From a checkpoint of a small multi-label audio tagger.
Data: trained on drum patterns on synthesised drum kits, 38.3 epochs.
Rows from block 3, named by matrix and row number. Each number is 500 + 25 x the weight over the matrix's rms, rounded and kept within 0 to 999. All counts start at 0. Numbers have three digits each.
# conv: width-5 conv, stride 2 (model.blocks.3.conv.weight, 128x128x5), inputs 96-127, a 5 kernel for each
conv.28:511499479476488515543524481491503489483496507516493514501490528493472477464511507475494518498524501501499508491508508507508538541518489493505482497489578531506481470513521504486487526523485500509505498487502503478470476498505489482498505511529497503466483501448474509508507529524522505538513472453478540523443448464551534521506486517496497483522493508484489509526527508490497459445500522525503495486499482514514507512500478527527502475522509495483523514520511489507498519518516541
conv.29:496485497536540529546563554485467506488508515524502461477494537531498489518507492485512509481477501491461486480499499494452472495522505529510499498477505482504544515481494538543507486488473474483479520572558539482473476490517526520488479484504478455508490497478452505505462525505511528457528493510503496491506501511488516514548541485443535523540454409459461520539545550507486493522516525515541547549495514499501481513511497532505475503487515516478488491499524515508505499469484465
conv.30:487503507490477472489497504505506485475485480510528526521493483496511530502485488486485486489447483523537487462478501500506514506506532446479487505507507483487488498459475507501524545531515485506514482454490497509519529526512556510497500506487523534500519510509450471488480471512517505483495489514478502496507524533475498494539526516515480497509534528525500516492484507502497469474449479531472493492517503507522521507506516478504484493457460492526544489488481490501525495482489476
conv.31:525518530505501516521489475465473521525519520526531489468479499485497521489526507489500492519481502516492548541550494499530560544505561479487473488506491507477471457473537511512473494496503539512478488501504521538478486482491495488463434444480500499481493499484477465486508556564511525487479453489519464483532485496522509488493518428479547585569447430435521522468474461490487496463453503549496493517500494508487494511504491476474510502521561515462485475513509487494517506471466477
conv.32:448471489489501465527533504490524519518512485497450458498531527483466483515464468486453492466464482515491527490465485498490506510492502461486530516517460479488518519447474510516478457497531504485516497500498508486485522520522548516447428489526490489476463562538486490471493469500515516522485505508506497499491509507472429497511512522506483509483497485483494492526516511488484516484468515538511508500494477511536529494463477516470459490486503522513522511529514518498452505537517515
conv.33:507486470475481499457490525487494478487477514493482475511500478538520506531516531511517525557540502444473495487491529527491503513518485523496499494507513515514513506524478495490483480498490496527496486471490480486472506504524524501502483472458468530532490469522491547496475462505533503471519569529501500519523506478453495553504496522507467469471536567536484493445463507487505505533537535512484496504504480497462476505508514502470469478527487482492459482453445454480497518472481504
conv.34:475516529502515486493529508520489497467538531452468486502489469465484470513456524498456514493504500481526475488512472507484478485480499480474524511502510513529472531494470488468484457508502457514482496517486518481511531526474490487522499511518479481501501502482550524492466475506513538511510510494518471454473500536421476520519515418450517560498493523477526531469465509486485536494471498498457479532499482510505521470508488518525479461488509496509518476513517494510492514502486541
conv.35:480505499495485517489481487509507507493497495530516513490520479504526541517435474501541486511506502522496472458482498522520518491470507512480510541523510524508513547528502507501500512520571517491478498500508494477501482492499475486523490516478525497501496491488465511431469470505504508525520500473498538491493483462522524495549531533507486473466500530519495503508499476477471470514503516510499508488507490531528528503488494520504472481475531517499496488477492489481505507532556532
conv.36:501483448475483478483484452489522500491489479487511512496489483492485495486517497480482460475459494536495501488500496484502507517509495510495490483472494501496489493490512477495495495509512495466522514479465474481471491497516528515499491473447447499499486590517493475487493523530500478541496503519503450445490494502588513459468485532489493509526483521491483500480492501482499530489461447440506512473491469485484514485502490492496494517491478503511507519500490492483534481445475457
conv.37:516509526494499507453472484484494525532528481489484495491495528514491475499489527524504535493519500521505504520518503500526523524520504486501492509510506510487495512509511468508517461495533564546489502513506505532500510489508486507504496506510517527500487529521464504494491524535507499514515498485464493512504501515489486526523507521523507519507460479513517506491501492501531538519516504509491484494474492533530518498486493485519500507496505501499457487482481504508500495533516509
conv.38:489476469484481523510496509501443407387397403524514514494479542504537492501509507492483460521486508493510530542524519511494502490496504511523515516529501506543539524524496526530533482507471483496504512519524512531524535513531511515510536513500514479497488492491485500485493473460477469505508493488464513510486495465504510503497484508506500499487527481518498493470469450477495518536502517517523526513523509430419389389403497490478491520516489495510506500500495507499513505508522532
conv.39:527517509495495521532407425505492513517493503498529491472492520519451504547520470453421472476522514488477505482489485475472469500529525496485479452505494479485492471514507467483523548544471503521527520499479488501499451511491542502476509490478492537481425492453470515459489492487462488519524474519494484515470475520514529469483482543563531501484458528567533482478477457475526470454449470506544509495497517495501494496481522471532509518502494460522518521525518509507472455488530530
conv.40:548547528525510505505505527507500522513504477519529527525505529525556564544511525516526495524523524536525479455438461487521537534507488475498491517512487493486493539521515525528516510523527526506480486505511500477493487469477484470469486495472492550568547500483430469540482451460524504498515534504498525532500506451539550519498549490478445467457517527501491517501507519509478502443451469497473497500520491539571572543550438470478483503501523532515493462472454459475518499468482497
conv.41:493438463456453508501516548541476507535523513536508507506507490489508503476524505509523531460482517539508544524515502512511513535502504512517483500500476424449470489482481481498495489481484488502388370393413419530498518496483423394409435456488472454463482498519533517522515514534500489513497511507514522483531501488529511501491518485468472522522505489488487516502493512519494501497505513543467419392386370511517512513507504548528529508530535506498519479500495503511494520520512507
conv.42:472525555532533532505471454509486488495548527537503500508466488514517516518495529493519520542486484476506496519499493504556617544435470468483477470497501527512484462533488471436464486522496541529516496519497502516499496488484510495492479517495484522514497466515463496506482523562508501507534490497494479507509494501453456483518536525498511525509497485467468529469464470493514489455467492494514531536526499499494479478480483492492515493505491497496529516478439476491496530515442435
conv.43:512464480507501546504453483501517520499496515513506483516511467495516537522475462498505489526527487463453503513511497504496455457485528477521481506508491474490489512508506482528532524485454514518496526553532520524513488509473477498505524478530504454473484450489531508476484490485476522472458474525520469510523498490518508489488505454489515513494486478496517493460463470484526469488504528505500495504480512500496482463490537511481488508528548516493499494500528511504486479504519529
conv.44:481464459476487490452482454495453488514497514521502481470457502508490485506512509492505508541540532515526522523523519517482518520546527521515500500504410424448496512494508499463449526515490515490402437462496459530509482471442428383412437442556551541517494497499513518539510492487481478514510528486476509506500495494511516513515515533538476467471521522530525488505486484473491500519515524527486453402398440525514515516508509515537521492508499491484517472491493506520497509517539509
conv.45:508499507492501487537563542522522518504502518478481519535533515527536536483527527539547511522524504502509501462479503516459457488506483509497501502494549516475470470494481526515499500463509501513449469454484489480510504518506552513519539522510453488517485529487517480516476482508518492507526476523492500520524494491509502499520483445450451477545475416462462497521553547516480491472497548529503491464481474506535536519494506517492489488484466482481455452448457444439479499502529513
conv.46:501489497512491544502446446480472474486558549488482476504533554544507478462525495486494497459466497546552501489488500473487474504520516515503476467483470476506510535503522513530541501491479519517508472464458491496516536505538460439473491483523492477451482544552525481491517530484466506514520503482498525495466486498498481507549552470477491494525508519512469479519499464500536501512517495495494490494463481470481490488505483511491514524440449483506507494487488504509530485501491524
conv.47:536539537520499503474479522519507522519518517522514523513493517527536561519523527479494503494464463491530494483464446458532529520549521487468508496517492485499521529514486485512531493493512536537503494500495487491496506532530512480456516488528483492475463507515540528434519529472458496525525490505461516533531519510528504503512495487498547529503472482471496459502501530538546498483461495516507487513461491511533546553541489502510523506494481439462485498532517512532482495483478496
conv.48:468479481477490487506507507521473487483495513479514499495500492489496485506470463481494487496522551543491484509519504512531540542502463515486504444492476522540538540516574516471461485539528491482493460470479478520495480479467483494508550533490487500506492504504476497498482493491479503528506497552541513505495491526493490475512478510538512516495493489516508470510492523501495528500506489488492484500482497506479487453458496489493500482492516506488479501503504513523510487509506490
conv.49:477485490488498517508492509457499495502462443509466437452466479505479478481469502508505525492498526542522503508501499509504527495459459498487467453464532544536499476480480485490496475465492512511500508488486485510479458456459528531525540495448445535553536510547431488531477492519504491487504486478490527559511451415503474522504528528506456469516492523517512512475476479441448491476479490499477470485510493505513487475495550476500486470538522509510475505511501506530467471456486487
conv.50:526524504485507506505476494488519504465499512491476503500474463460486494505497506484460481464483508503472465468453470488530498495510500521471481466455490494491462451527529478480459493515510474457548509476449456451459482508492538536480468445467484466499487559504470479491511492453485492508480521555517454437467502530520474482531505489496477493484522506514484500497481485473459499481484497522518513492492500513488476505482467505496497517460472456509509498516496488505503492506486477
conv.51:512492475478480497554547505488508490504466451554541529508481508531526498467509524523522524521501518525494495497505516516497526519524481495508512497479500517516510507477505531511491503505506509486424463466493507515527494499493493470486498496509523515527514531478484452515485516516535491494526486500488516528509494472503500519534513481430441479511501484457463481537512475457414497484507537545505508476499482534530530507478515491472473509477537565553551452475496489510520501462475475
conv.52:506477492487491496512556558512503509515502492490493530520504479430495524525561493467494511550537512486483515511496486491464507532483509510501471501511491486528488488518525530545559505471535526516506507495472511457475513500478501502507511541478458483542501506486514484488490541528525497508445476483505473485462476458521500486455483494500509504497544483457478525529526510489481528500497492503524506507516515474471477500507492477511505512482495481488477502486471466499592561536480486
conv.53:480503503506506509506502495486516501522505528506496468467480497481475492458460484496510520513515505483495503501500514519479517534541520504502469480492528561517473476496492502506499503508464481496494501501503508520497446475482463474487515517501492502497549467467487497564506477496514509510546503467463518526513457478530538495499495495552525466464509500521525493528491483500516481516526517452508492484476505502503495502533521526542520475484496490483481499485518519522490487509518503
conv.54:514500498457460552477437463487529535510487501513511492501513477481494509506506491506496503524568509492493488494487481502475484472466486526508484473508484502497515498566493478464472521507494498505528500489488458525517494488461501506506517476499525489499478457469495544512502486486500512468497511488496482501486498491488493537540496531508483480478506568543481505460446462493486461475479490500517497479510493492512519517510533510527509471520536514518475510483495499490462526585557468
conv.55:469435437461470515499464485483528526519483499505489508507493515485491504511538494473490488517526502473479522515501512508443436448502499506515492504483480510526534504523497494501521496461483478478486514509506500522472496498484505499483476475543502443476485483520545538464491487476504508457485557534487504493521510469523512519506490482473504508492521538529483492493496508513499512513503523504494496501501497468454474501516512512505511527538542527501489525529519519504519537527512474
conv.56:480492533514527540502493475500490484464500478516534513515518509479488483524535519520526531499481499504491524538521508513561571535469467509485484480481510568563509458551525522499484535544540488485515515512487469504508538527513501513513501526490488475482490496512502513526483499492475506493475486491487505493473469472467502481522498538536545513488493479491506498491482492491485550510497483470531542545542523506471473473478487513489491485479497539546513494499488484460558535507516511
conv.57:490501494476478471480478484525517546535536522520530574521524522492511496469526521493511514489521488536521499491467476490520537513487488514499507507532481487477520533514510524525518479508549528531496501495506491512525510525532530503485498521507489480469467525487489506485518492494513519491520509556538526523483436478479495486515477473485473476488496503496508514515533532542504515484507542512495479468506507535518533509512440434494496500521496520501498530503477468495467500523538538
conv.58:474470496524534510530544535526495468446443471526543547548524478492505518517484484508515489464485498508519504527542536507471465483491509507502491495477511513539544554490503527532498493504530488478500483480516506516524518499495516505512516512438458523510515555481530487484481497480468471511495511532523469450494516516549510484488529501496482555547507512517498493533527486478495498504472471487502512494500492458451471462452496504503504537525525500499492483477459458468546524496514524
conv.59:495498502506485500507488499506493510512471473483504501488507482488496525499489471504483472486494511514503490511505503506472466473497518488488456445485513505500501518506511474454489543519507491504529507469443438487485480501459494501534550501459498514490521522527468483495505484479512468523513466478517481501511520508516516526511451568542474495498516595581541510518479452462454518501497508527498484473481521482501495515489515513511508513481443468480494482480494503480505509531551503
conv.60:522511470491494529526497436462523524517487497535519506512491510536515469453540524502476493502463496524513512502489496512446481481464503502495492453445512496502493507531509490486502527521487465452525526517512518527436447433478472494510538519508453442498531509539452478542497499510459465512477432477542467488507480511540501470490493511509515493486484510515525501500474477463480523496482516515516517509526529473478456479515468451476476544490492519465490491508526531479516487479464481
conv.61:488490507532541465473489466480497460460485491483495529557548472490490503485475510533531485523489507519493481498541537517490472497495489512543557532491526497477490499502487494467477506518529472450504498495508487480503505531506489505524533530472488490505509494453587477481516515521529475465484469500480466469506506508509525519491537448462488487519516474478495471507495479511473534568580479445482488515502488508463472442475486522509509501495479483514506459424409442486559541503485492
conv.62:474489515482518505509498499502488493462510514500499501530504506503482494498484475464497484522497487473491494499519495503476474506519514506485536515515538506508511513509533505471464509499517509505525509509478471461484514501502512524524492467479497481480495496500497496488489483509521519557529501495473447467491498513507488482482478483510505504502529493496494475519493504506545509497496497509488476525519529500489546532531481477502534543485470474485484516513496502519546515512479507
conv.63:514512512489498502493478479491502476479509546501502515515501515483458500508482505517515520493496497485511486489463456474472514511512517505479479511490546515469453496483479500497495500508479492473509499484504547531512498513519509482467496541519517527514468524531452523555527485472484506521487473466485551545497447451532529490498458531537487494522495506540499528506526496503480490505513530491532517515502512477506533523506494476512512504468444506533550503518518505486447475515500482
conv.64:472517528543477484508519540512525506497474457539524497497485469461453507511516534560513490501524513448470521504483484506507520463465511498518511493513498512496457475503513471507509511523490524519468483511503507461504515479491515544539504492488508521463474470496475466531501493495501502455480499459494510476495507508447478521461512526507523509503500449450473482481511517520486518490482482547492510524544518531519503509506517512523508495542512498452495515517527526525503508475492481
conv.65:513504512515500495457475484469515520509497481524499480490490509505518480462551525512515494513493502497468547531541540516506504527507508490500506507509530497487485475478514507513490487510547543505514503498488485510477517490477509489511505511501495514498515526501505471467504516505458458548508500472490463479520479483529527505463463473508525520525524483475516513479495511527541548532517488452486482509483510522507506482481456478499517516525519484472450501518502521505563530484470484
conv.66:517481455481486436463484499517467471470482481528498482458512503510508492486496486497469454526482514565527534529505481456477476442479493496508535468488457450454489504471497517525503513513481482499527473452479462486482522496482506486513502475513538513472442533539536494476488497450482470523492460471493488491511539552527534489504481539526503484483502511519498489542509509514510518505467470495510487486461461499522523502490491535522540485391432485520529510504499494493519470468508501
conv.67:489489471486523450478525513537495497510484500507516549545512510473490495520491512496518515493526507508497479497506543514517526544535503512521490497465485492495500506511501482493515499496496507532456464452476494515510496514531480492537514509496516491522535542512514478425471516512503513503507506487505477487487518489501523518497497529502506468520495508491476469510528510524486538557557517487492489482492472515492494509530524512507489500478493511512496518474452467511531532507514482
conv.68:534551574542533504483490510511520512500496524525532508492463537505511530526522531528519526529532469451469508513501511489499467487515485492518477509484502519504489462564507513490489501446466454430556568551542528474508508478463506514524502497476541524478480447452520524554542492492525535462492522503489517500524520506493487519518524528535520518496525523508497503446498491532527504503488505504546550550583544478473483517527492527506482492519490482493491499506513525511515527512501508
conv.69:487496503491515470481476481510472490524519521488497473466431526470436413505508513521512513513506511516505528514510503511499473476488491514527509511525487500490489484488472452505533514516508545539478498515490493467493457498508494504478457475511514557512501512500498560513501502509479527492544512484488530472484494459494545496447463501508508500485489490486507487498500520502535516531550518475508486513501510511477495505512485486535505458479496502502492489497492497505527498501515545
conv.70:474475487471498506508502510514483478494513515484478495483476542517478486510491496498471509489486474482499509517480477485499494507504486484466483509518489489476498486469477476506499441490489516525492507499492509479486488514516521518498484502501508531504488523512455503536487487500508522462489518509503529570519451486498499506503491514500475479503486488488500493493506517501494497487472506529492495479499523493489489473474469411424476506521510517517505514511505490496461471489492502
conv.71:508503468485475527523482470471500505508480489540534514506512480503537504490506507502495453497514512500505509500471492523498488454497528493475478463488450460484485528505500509505523506512494476503513504506516518476514460471473471468471492495521507496489488475487561543511506503484478503438474521523542551537497489477497468479520543509504533492491497550562558510520488459470488483501466484477503494496484485519490495462454510493484517481540554552509481493464497537519473487482532530
conv.72:464490505517528419518551508500536478477512522467495490482500503476501510497434476486490525513517486480487509493477488500457453507523503468444496503518527532493490492437467555526495427456517512528512508500539552501508492490502492478462494533525520464471482487499489501474488436467515522516519523456483525509490458461503496493494473510503482483462538504453495479522530540513492482479502538539500485514515530485510530517505531526508457499450460494487515545520533505511487495502534530
conv.73:447437412425446478496471504476487469493506515502488508514507503535483506508503501496483494488487531532487563559556527495514508521462476516513522509511447435441501503459485483487473496495540523510418421422433403536492510524521465430418437440468471476503486563532509511478491494500484452512522509525497495497520494529521506491492478508475513537520506495458455465512487512489490509511481495501469434367371355516525516520518521494513506537487500457468523523495470481484493517538517491
conv.74:503514522526524500504509507513481492498521515494504488452460490519536529468485502507537528504499503502508480520529524512525546562549509497528494496520502506479490493477494477471441485472488518531472478489497519528527516482515500491470465487497482519523493488499514484493490524554533511473499497467496482513534542509497474480490539469449498505528475429441457485480478490492481490499485495531489489466485470506516506511488487467489503490499502485511522480459437473500494516485483468
conv.75:444460499492500526527501485462497533520509506451490503487490477497498527508522503506534550503553537504489502513516502496564544491487494480462435458470484521538541545492487493490467521457450475461427486532554574492506539479488482508510519515515507458469480462466497472508481503513516508451486482515511515497519501499447481478532541370429520510528495501493505493466471437460500509507507506494447494504541542509480479517509533477501495466523520518540518507469469482511521497495477450
conv.76:508491481517532464451453498502505480526515507480443463487507493530508556508414433454507492492490478499478489482481495492533516506498497461471507503504485473483496531471474480472528452445500536510499510500503509475470464495500502501493489487474521550518506469451545513485480497484507469461499526530516486472489501508515468469472515517478455479514519552512495516477482492509511441452498467473467487468503488485459503511520428494509478518510499491469489517501478488506444459461497492
conv.77:513486497507528481472521535512480483485486496463484539544504467488518503522463477483534551462451487520522461481517523515494511533497527493468512517537521519512494487489460494523530468485490514522515493500502536483515524505493458494506488464433459530530481505464486439482504490505513510502492501475489490478472512515498493498483511514467476482509492495486481517458487509502510514484510473470466474541544543504505528527509447464512474486473499531552551498488474498487503518495503514
conv.78:485518506489467516528499469494480493532540535501515534493486494495493538514530502502483484510467519481514513504491504511491473504511484504521498486478494450446479485483522494448508499513490484518516523500484475527505492459452515485494498516476476453487520511479497468522519479496521494508491484474497468493483487466485510491495513471524526464468481450495527491517500497481473488487478519519517506468486498497514488482509529518474485490460484505516492532509495507536535511481514531
conv.79:506529512524530513507534533529488505539516495503488498498535533513509493491524522482480493518468494514500500484498516524481424488508495497503520522533480457501503481483492539548567484495511506529497518533523519493494515577549535527518491516507479530518508498485475511518498486486486493470497514532535477468472472482488502524485495514513487512503447472502520529501484503484477491493506463440532511507500504482479494508485472477486505493464442485477504504518537541499444442450535559
conv.80:519500508534519474481505507495507512489507461498513475504511527499537542522457507518527467472467491517520508500504468498525528509486503515495492512495490480482511529509478516512492477498533526526500489497529531543553507512497480497482487483477464486461503513518543500463548495517493520516487491464482502512532567530498487496471552505501518513522481520507497519491481486493493448461426432456472487501495492509526532531506522537537501472519535535534493483485490487464492500521541514
conv.81:509524522506494485465461470515501486492500512520507498446480493459475467478502452486521551452475477538538494502489472495500524521490483535496464484511490499499470473523466468509533508487477514536501485472456492500481477514517505489488472473464508503454458526537494483487505490471476506549527531494455502516466490474544550479505534538528513483464490498497461501497483486471473475472503555546498508501502489504523511493508514550537512495459435452489505511500483494502460455501509506
conv.82:469479532484482520511469495529491476466502541526500527539530493510503502489528528525473482448519497474484506509509499484521502510495494481465477481515456488489459492529493479483527532489482506489495482498495502538501514495476501509522511497480483501487491482444529510510528500495489505449432541530515462479490482487459487502508502479453493518548444524540516522445449467506522508481510500487487492500500502482475466469495475423523509494520524491493518474479464471480438468489481500
conv.83:495515498505509516561554540528534513529512517476499511530517529529517486486516523527523512500522521506509501481479496509510506465430485510523520524509538529512508508523506487488514499525491513510498491487480502451519467504517493508499482507479492484512519512505490481494511513515480477507526523527517531522515517513530525526491495507516506457495485438483504505569557555529518499543562537553513518496488513549527494497517519526510498518517510522508495501457455472485491528525475538
conv.84:480501541504486502475468467451484503523514520483479470495493493483509479471523510505520504529501513508500540521523508502519513485506515468487489494500494517504484450482496486466446470493518519516514517502489477488471491476463500491499487493475470488471530507490497498495531532510492460547512505477498510518525525520466495518506465479520556529496528493478523540478521510528537506502502519509501507518492507483492486496502489498493498514521513458415429489503500504502563556496452462
conv.85:458459485486506469509581542529488486481490488475494511491524470458481528500498522499518505499522533490509534467460472491509492527507511530523514522517505474508515548492480492517512510490536514517462467465502490487473507499506509500520511515462452506465493516508546517478478478451512518472486523501504521516524547498492503496517524470520539524550491500506535495512505504517516480468455489504492492531499478502512508520549508483513517473482486459495497462437412406456519482531515562
conv.86:522500489479496542534512491463490474477463484506518500516482498493506529497502492462462495470493531550532505480499514533535531503487479492479440443440536518494489490504508483491459469488466458474520497497514513542503500477479515481477475446496501468499544488481471483516542530539517499538518457484521504485474475488534512508492501468481516489529490443491528518456459411384418489484448465504495500497494468502498466461498528499498465480551573531498522487511520504506504463464463504
conv.87:518529548489497498490495485494513535496505511498475494471475505491495521500450460482502490462503540520477470488496497504519499503528538463509471477506483497505505497479494501524499534505527507470511525520498517496491501476505516515507519491468487509512502500489473456495499513537521530504475481544456518524520561577510474487508494489488537533521497513536498513480508502480507441459469495515464499485493520520499506531513453482472486503487503510522488483497500494515489467486475482
conv.88:506527510517524502479458453462537531518496521514496492495509508521453490528459486491498488456473501505501477481520500476500521483480494511488467494498453482496485479533498485508492484479493531523523507481474498533484464517546512520520481504487477509539508549458490498462519534551498515522478478512509509494519548535512493533501491530505447502488482528533486497507491481512521497517512516525501501500511498522521511524519500450506487454476487493493499513489493501511488522520495488
conv.89:518492508490484468470491518506496540533494485529528476442497535544505527530483483506525483508489464480473522539518499479507553521478500519545505481457459488463473493482462476518505487461487567536455481470473501546506471490496493479484482447523538491456461502462533520492481554543468444519559440464499520514512479448514503489492480445474509520528524440418477497469474474504482479490500519492477491473481442515509488483499492471450448490545552545507531471517520533514469472469468468
conv.90:503509509530542492475472474501522527514479488475465479511500474466470502540482494481492516483529528496479512491502497495516488476482497506514492499515491494477461478516504490494510511486527538531513492509474482518498513533475506489513494506462491519523525503463534515470512533518459473503496492504500494487485517496491484498498513514486530539531522545487484475465487474495509492495490511495494488500508486503500508499520491506533498493494492460450481491478467466512501519509485517
conv.91:530521513517502528546539507493517484465479487491501504509500489497530509489539496504479499462497519526496496500498499497474493525497497539541550495495489504521530516538570540475503526559525475495519528510508480500546536497510496479479503530479484480498514488547523472509477489499547507494487537537533496486474523516487513525528516516515515503478469488510502499516545531543532435483490492485509505499485473513525492474480515520493485495456513533510508531519521488488472471496492512
conv.92:451437467520530453465489515515453482499485465519514481499499493482503480481508489503522504470500528545554559525530517513461468487529551509498493500481485491515521519443472500528499484489482512470471454495527517525526469470453465463498516525508508508493504524518495480478506475488502511535525491478465511508500533515500487488462484506524478477498528519533519495517534526522518511513536506489496489497463466509533528514481503534562528496472495489493471517497502502511530529510501502
conv.93:494501531555525472472462498492468523548566541469480467448447479503496505503475503512536502532510515503506477496503493491520522533505496500485482518519506502480479497462491479495496494451482516542485498514530527506506499507491466504487490512497535543540484505469506533533473482513523515537558501475470477515525507495496490457490512471463494535524527485498504514495488506518530539506509487482468496524497516492508522499520497519498519495489505494480485504490482488487509468490510489
conv.94:497500523512505486477536515503509489503520512488518519507528470498517491488530496498464514518492492479531500490513518511508489494498513491472475488494519490489491494488494500478510508468477470524513530527519517501511506490454513493495505510489518485482512493511525505511501502467536539502510495498495460479492492516485510518526469469518547509487512456504538500478499501505511498491469469492500507489498512516534521495506542536487510488537499496496475495516537533519534511493504525
conv.95:490497487481489491500526499469505498496509522489461462469469475506470477471506515509482512508530502483482547528494492505461488514502481499509477448470544520538458403500500496474470515512472475491499491492500512518502473475490469460453491542529488464454469513470501534571478480459468494545560558483494547533543476507531531480454465491520526493478507497529507511516501499490512478466466492492494495483480489495483478482488487515540537482523461448452491513513497488490506476495511503
conv.96:486511511522486469479501498492498498512543523496492476466506515526440495476505522500507501528504492489509492504476486500493481487510528511515533518553511496492523533487493530536518510481520497525520531536528514509534519512518500484438452477510510520473490497521546530519518500535559529481518547527531508501482483469486494547547539505513529536513485461468518519512528545515513492471451467514555541530501495514525527525512480508517489505499503533506504476479491480474454502479511583
conv.97:480486497478490461469489540564509519517487504481471462457487504508464476498496493498525498487464478465495522513507493487491484502533501518544517508531476478473511516456466467540520488480464521518484493491477477535516516507511496504509535498526515495477493475558535521459523504490446506492499503525456506509524512492487493492502491455518560514470508438450492492515503529528514499500492501499489494502481496472519517520522514507515533493502498493465480506538511495492503493505470468
conv.98:494462473477489525507456464452507512501491476531514491493510511532503493468529505500516476508486472464474545528530534509471461449488518496506491464465497506503507491511506503515508520479441454456484496509504501512489487492453479493526515486527516475451474479511526488489484491479478460461502515512496498477496495514499504519525500496512521541539498517497470487504507483511510494518492499480486491509507473477482488473490478502496506523513527526541505502526552535516474485497499497
conv.99:483509485476486492502508516530505501501515505520513481509525496506534523489499502510501493508481498520534533534518514512514478517522515509544520498485506487476515544533543531471511537562520497508502490520522519487541501457468469472484522519485488421422466482517507444482530491493525515538501460467482492483487508534510501477455480511517524488498491441479500497529525525514515563547507508522507519474489497527526501479498506548479490485512542532516489552510504506526525517518527534
conv.100:491493504497484483469480510557548531488461466491480478520556495466477507526501501539515516477508501493472527516502485477491500529524539471495514479458491508514506488467500519538535486528548558509542545492471469488518496516542523518492478502510513483494482518506509495476516482458500478535475462503541506489510488502504441462533556550487477480466483517507507506471462498499467536534534517516491497499521511509478498489473475534474501526500462480504555496508488456457461490530522503
conv.101:495495519552523494470471459436469491527521507517490475460455530523509455468488497528521539496503476485478477492496504496504487514561537497505545531499506492498527504443458515513519433439482494499465467506533516492499512481473471449484494497526538496487466494485511529526475535513533533471515510468498509492504512486439470518572561494463487493509497485489482484484476487509524472503516530535469480529514518527513542512480475519530518498443473494531526465465482505479511504520486468
conv.102:494486482477500467512540545528509521519486468479480514546547491527511507520496508521499484496491486457458511486461465494546566552532484499475480480460472486521471450494501500489490464487495501502493489498496500505537502517516504505494477495498504479495568511519487536517465497495553509517497500503535517505496509514468489502502478525531481492549531500469468508498523518506465522507485467457527548497502506498499519511514518527495484497529546519490513506501498493489504534531491435
conv.103:518513501472478490491500492468483486499513524512515492500478503502543512496531520528531516514486515527522538535537531521522503496486495525522490492485541516483518521481476461476491493523500507472528494505518511515501480470470518507531517513536511477474501509492473507498520522481486495527501484510510505497516562500490504495510532527497511502471493516518513507495505501496496492510528506529485506511508486496480480489499516516497467465521499510521486484474459478486538543489511516
conv.104:523496488483480527518509508515473474495522546475472535548533511529510494530491502494459483530498485473481519523491491479508493513517493496501492490490490478458515499514478489477479453467478490544506485505485486505484487469512493505510487484497491482486481509527514485513529513492480495464475473509520486532564476492500483488524504496531492504493502476478507499497504543546504495525478509520496507481499496505504515510511491434419494508501480499521496521507483487489515505498498488
conv.105:503470497503502516506462426466498516496471463498495504507525527517481505475464464528561560502485506485511467490510536548472476526531515499527533499479527489488508520497516506457469523546528486483496492489507525482534526482500449476462512517483496522502463479457545537499503531499468478497527488506503504466456469506524538521501505517508508468458484464463512478506500437492518476597648615551486457486484512516521540489506538511509518473485520493538515526483413436499489523475487524
conv.106:473489501535560505522505488465475509517514474491487502504513518521474513513463494529551556485501529532528499509518508521517534520500481479507515513526475491497497488487493491499467479483523533497495490508519539474472508507502489488463474481504502531526552509492519502482493527531495487509521544496505517506474487495501490516486527478451522511532465450453521506491496461462493510532561517499502507502495505538526508515494494438507500533490498487525521505486457488531479496474490503
conv.107:489494470500529517514480478475476477522510496501524509538540480501526520490497497489498475496484472493501527509479464497522541517476472529512480473489502470484487504527514512499503506504491510511519512503503499500543522522481517472518520506465501531506496534560473455491521520505469483511525532476480516520484495474496512496447513509519503491507468487496519549526530514475457529527511477483500520500488491511523547529522535539499508489462468483495501487497487499498505484451546542
conv.108:496503488477485490482468473483525493509470482509526576555526449470517529497530525527490485482517507494480499501503477499494481449512512540510505517500502504474518522548502473459484485507522478480459467464494482500515527506508497516527516492509511478501516509503550546513507462459530517487501532531521475502492547555532502525524498461502505500501477504517504481530511486500476528490444479478486498500509481500518541520517535508550534501534552544529508469447419403446508505523508519
conv.109:511490478455510483468446481504469461526552532514467507489481492511471512492484470480467490455468519558556483498504479457471451471524492467478504523508451420450526524473453442514504515519532552509516459474451479516481494520522539478456448452521510512518555531519519524499519502510502511536513492485507516490509518501526517483490486535487501497527506562504500486487481492501526488494527512489511488480468466478510504513514457504493521504520541540511506480497520528518472481482474517
conv.110:514520482484491546530499435441512509507459466512516492485497497499495535533464459465471466493471482496495461476500522520516541511497498516479500471494522526486469486522538488458506551557508468477541533492480467543538483485510485514529510507439445503586581503521512474523523517486492486503492481520529538502465490515493502492470460542538507431477498558552554511507490462445500462496490472463526512486519485513514461471515505485466481534503504502507515512486482479491492482444463455
conv.111:497542542525490487493497488475494492507524535486496498496483502481555543498468479489491500513495483476523482474478469479501503524510507481492498505493495476492492497481494542473491458498522495478492492498522505482510508473482512499486487511524537527471454465445476504496468461488545480481497535454470495504494490499497497523517525531521509489502502475506518492498477496540530505463477498510522484476498519490500534497466497552514502500488487510503455505493497513517480482505525566
conv.112:501510522515530476513514525482491514483496514458510532535527493470474517526484479504530531498489500521535493500501498482477500521478477514502526523504483508513509493465468511523518467476524501512510484506485515501534530513521502504455477477471455488482462510511520507479515476498465510492492485496508520524502516522509494471492502474511505514529499486484476492515513503523536483466465489476519490509479511496518525514503496508532502498483483468495470469442395397425518500532519537
conv.113:490499500488495527488484493522480499511515529553498470482486508492471509559550543494484498477477485508513547525500474485554513510483506494493469460482537526525497514506480480500489449498480446442471463504483500522486474496504498509536509533509499470491503484471432489523507529465463503480487465472533537505472500523496485532503493467457510489469467444455497515505495510488503578556538476497493481486471480523494476505508481462462497458512524511489498478512517537543458473469463533